{"translate": 0.12, "arch": "inception", "label_smoothing": 0.2, "init": "kaiming_normal", "optimizer": "soap", "beta2": 0.95, "learning_rate": 0.0011, "max_precond_dim": 1024, "adamw_lr_other_params": 0.0019, "lr_schedule": "step", "weight_decay": 0.4, "adamw_weight_decay_other_params": 0.01}
Rows from block 6 of a small image classifier, named by matrix and row number. Rows with one number belong to one channel. Each number is 128 + 24 x the weight over its row's rms, rounded and kept within 0 to 255. All counts start at 0. Numbers have three digits each.
After each channel's rows are labels from the 100 images, of 14848, where the channel reaches its highest value: "strongest on" is what is common among them. Only what is clearly more common there than usual is listed. The data: made-up road signs on poles.
# r30: branch 2 reduce pointwise conv (model.blocks.6.r3.0.weight, 72x192x1x1), inputs 64-127
# b30: branch 2 3x3 conv (model.blocks.6.b3.0.weight, 108x72x3x3, transposed, each kernel summed), outputs 54-107

r30.65:099160156137117134086139098142127140101100136131137124123151128145181113081158109127094059162138097100133119154124157150100110159112142122101138117119167129187162101138116130156127164139138161
b30.65:170119112109180137085100147097146145148099127105125116142128125108128128141116114130136144074082153120092132125114130137162124138115090144147157142129175140070102
strongest on: circle sign; red rim

r30.55:108068136116120124133110115109119095106141104143135148108160111125148083091111143154147148154127173124153145144103105138146127150106116130145185133135146138083169109138142131144156128116105153
b30.55:140119108125133088099145124136094137135131123156115101090130094153108117107135126126142104123175124149089111093131104084112107124121138164088129131172126143132109
strongest on: square sign

r30.4:143115142083097137116092090137162133099107153124093097133112133124135154135131134113113074128108060109143151095138154172136120140135083145082129141126099096124093106098136099141137144172129135
b30.4:098142127134131156136088145129117151138097112133122160100125132093141093095127090175120124163142120158089128101118124135098078140135151090121129165130118123101141
strongest on: circle sign

r30.30:149145129122096108142126140134126095128077115137129157115140183139082140106150125117098065132131134148125098133134117118109101144100136150155129163138128121135153092138134093128097149118150135
b30.30:144142125155090133124109096119154122132127134111145098150110150166118146131118098150084101138092167073132104165159143114133059149146107140162157097133106079114135
strongest on: square sign

r30.3:151125123139124094132140156131116182101168135146184185121142165111125112139117106201136139132091136177167125173093132094121144128150079082122147108115111113123109160116117134118113108136124122
b30.3:114138151116147125153115106129128144122160112096123150135142161107159157125116136135134169155110079093140118136111131106115163114148114134107150133091089152143119
strongest on: pentagon sign

r30.5:130158132166137117096121139147115133109103153125147100104128170124128123164137145114146141121130086165107138131101139132130128121115129086120146088160164115155110162125166136126150116137112152
b30.5:071138103134129125130130123148121179142085148160091103122117110117114192101151176173084144139149158156150133092135138123146122125163124130124105152139136115105156
strongest on: hexagon sign

r30.31:118063183143113126155121118094113151145169146136124155124130103162159150129101090139119164150135101109116116093130148161149132177150129077145099127122084130119095143083119129097109133122133182
b30.31:116115125169146124123131086135106155164134167136135104125125118149141127073071120081129125139088150090144130119161147115157115119110093164131108140126132113116109
strongest on: pentagon sign

r30.53:121185127135144130163148137140124146102155121141107112115115155105103112111103164140148140081148178149113144113142144129157125117102094163095165102154094116097119150191164103122126151116143117
b30.53:138143157088131089103120088144160130186151114130141115128117116135163115127176098118117121047127136142106123174094097104173118117159128103126128116137096113128108
strongest on: pentagon sign

r30.67:135139116114161140170121111144155138106149107114085115170080100111142117144133146139173122143113128134118113149129131130139167139153148143112121131122063104100097138139125107158106122165152119
b30.67:102129093100163108146154099132124142108119116109176156118128133136149123115118079125111099157118110163144120136126164138115174120178169124112122134068171162165103
strongest on: circle sign

r30.34:112117142126127100108122114106145130151182179107161132116148107173129188084103084110164158131098149132128159113160126107109119083130133150119123117120128134132151143136154124125130121150112110
b30.34:103145125126126101078144144140138124114152155088104154149112136140156113151127102161104156067124123125165110137153164125097124106131096130112125167078112121156116
strongest on: circle sign

r30.66:134170119159109102169098113124142120115120146083142127139121153134142164184110112092103106150123143143130094131105115150134105103101135143125127087183141129195110104094116085128106144140130165
b30.66:137127118136120133100086081084109128122156154147090149112117161147173111116113165112122086150113111127142094110153113117107136105143127094141139114147135128164179
strongest on: hexagon sign

r30.1:115099104119113111068160168082172109071128129100136124113097124176124116128128138136088118096100155133150130148148124136197131116118120095136095153125157109104143111116165108120074097090118139
b30.1:149106098106162083120132114173081124101095158133146137095130098164111087130129148138116122141136130186099097142141112162124133096080143169138124119115150112098124
strongest on: pentagon sign

r30.59:168114094103155144096132132125176116090105117092145146168109164109107128110127089135106131111133120093128142115089178136126134168117081135144129140089104160121119132104117139139129092116126111
b30.59:082124131110079151159094139141135122145111144119149147096142182146148112131132168144095123128135145172084123087112135116120145124099131116168161146124122142106112
strongest on: pentagon sign

r30.43:130156091118125082126171105141122075095082088153148092150126112096110171130155155096143104148136108147149143091111182136104102123121104070091105109128125118132080113139108148146085094123141159
b30.43:156128098124171124146107115133122121138106102111118114113122141133101101162133150146093125108101138096109122108135178112193125116141137130186149138154188125121148
strongest on: triangle sign

r30.15:133098129122168105116107098104128114121114104136118140131124130118126123131110085090105121154140083141090106137084134131109174116105137133132173126110142120170126129146123188081103126125136088
b30.15:089150128154119123113133099113113089166127100076129115125115120123136131143137105125197131134143107084136128124119087090155115108143121133137151171120156167121157
strongest on: square sign

r30.28:143145155133089182157096081142150158141083092144125108130159143141108158110085137106115140109140124107153102176170097128150151131178112148149112131153135099133142113101133156171092115152117136
b30.28:160108135133120136147111129161130166135115113116107147171160162161129137148097120137157107144118108130125145158145140168066113102116128121077087128152125129162127
strongest on: circle sign

r30.41:120123152116102141126114147158138111123143117129055116169141138113116127166111163111162126143119137128140141165102096136141113132142103148141109169116111091113091125095155080137126120142136137
b30.41:138143161119145150173090133135128114139094109105172159103090130135152122158119070117171144163152117142133126148139133152139124109148129092118108130172090113093123
strongest on: pentagon sign

r30.10:119061087128146123180134108135147198154096163111140164096130124150174146119193086131103121098133126124146161162139126118154178125128143115068094114157139135125146121133098147108103103115155096
b30.10:124153131158138132069095125109126141130110171134093083108132100148146099074159088132112136132102110148142081128132145132132131125104124111111123134144143128130110
strongest on: pentagon sign; circle sign

r30.12:108133157128137122132191114134165160090097127139142121108094121131131116065117162152101090094141125148099108108129151079152130120161063138118096105089148103123138145094113156106154132090094113
b30.12:127124161123152141119124118123089140120136144167092127109097141125104115127097095176137147082122133126137105129150150147092119117137110118118107131152118140095156
strongest on: hexagon sign

r30.25:113169155097118123082102201126108100165111097131116108106132141154081107139091123136121106161136173081053100130143138125109098097149130156153118145126127123136127183128156138126169092119095121
b30.25:077119158130160137126106185127149118126116115170160132133137091104106148157157091096111165126130148135111136150093153162142163120121105126110107149127094141107143
strongest on: hexagon sign

r30.14:154127127123156086079133092141115117143115173121086185091133175131120153091181145136105145143091092131125087136109140114116146124168089148126090095133164165127129152150134130143103143108150120
b30.14:124090135148139124113138127123120133125120178093083129142096139112109131091069172109078143132098125120118172112102120105115146107126130102148122149066138098125155
strongest on: pentagon sign

r30.27:141121123127116124174111155150099087138085135143119111183169134159126141162115150096138102148102130099130135126102162150111159145121124138114142166094135113122087102110146121127117087166172158
b30.27:117110102145136089118127102114125147135160143127116096114128108127063132149152146118089120148131125111109123129152124154151123139133102166083115140112106153117102
strongest on: circle sign

r30.57:111088169104143134138141148122099123070128186118112162146145130146158152182129055134104130149107135111094134164098109124144163153137117156096123142114121122125101188137115110119122136109136131
b30.57:105120165149138122156159129121124095112101178088105147122139135117113167122106151110130171137137099137124150148142144126120163120138186118115131145090127140124154
strongest on: pentagon sign

r30.50:109129112088098088128113157154117146145116149129177118125159122176108149112140160127146114107116124136123128112131138121124187124152099133129138115160125121116104117102079127126111118102100124
b30.50:141100149131111095090135142140123128083165113114094176121164115125140113127158104107174106175126112163154118115129142172153088147149115093147123123188117138152142
strongest on: pentagon sign

r30.7:143126113116141113104113153112112120114134159128086143089138140117144091113128222134130181133194153113136121171131113132127114097143144081133144135164097099063143153094141100128124106130139146
b30.7:080095123122142116140123086121118129121102150095112113129122083149149094105078170111096149095085151098102160134101087114100088116140163137135137115137116139133130
strongest on: pentagon sign; square sign

r30.63:112134174165116124126113128125109109134080131109154164121135108144115179131130120177100151118113149115133136128125138133164151106184066114192108090142123114126170104142085107133139097113105120
b30.63:148142112128101101136154125134119130133101106093078126163109095125124107119136119128035147138132121136090148136143133101107136113089113131111109129139076130157128
strongest on: triangle sign

r30.71:160128124110103111166133093154112112121158108118100126159157138063130124126069167132117132113125155146141130136159085133154088101130134112143168160166128107158144116127107110143119105125161141
b30.71:116127120164138129101114103133161116175159123122090125103085118148175162092085118100174125098129118090144130184149127134123128148098130134128122108136113114119126
strongest on: pentagon sign

r30.54:118096101151111120120146115127185106133143148116111149118107095122173114119128137116128103111164117151124093132117145120138067141117137129086122118065113113173142137121132115135138110104103112
b30.54:102147118132129131143118128183133155170134118119145155115152160138160129092110134147099133116083131110117096126146135097049184138145128146120115103120118088112075
strongest on: pentagon sign

r30.47:144113156095141126121157156104101149137091131117096089132116135113128113110131123122102101128089106101117115106161082124104141086102076133148070112112097128128134092110145183155137109085147131
b30.47:112088118120140120137133109124131097074138118185111147129133172120127110166142073131177099059109151139100106117195131136133127176125100149181139160152153101153168
strongest on: square sign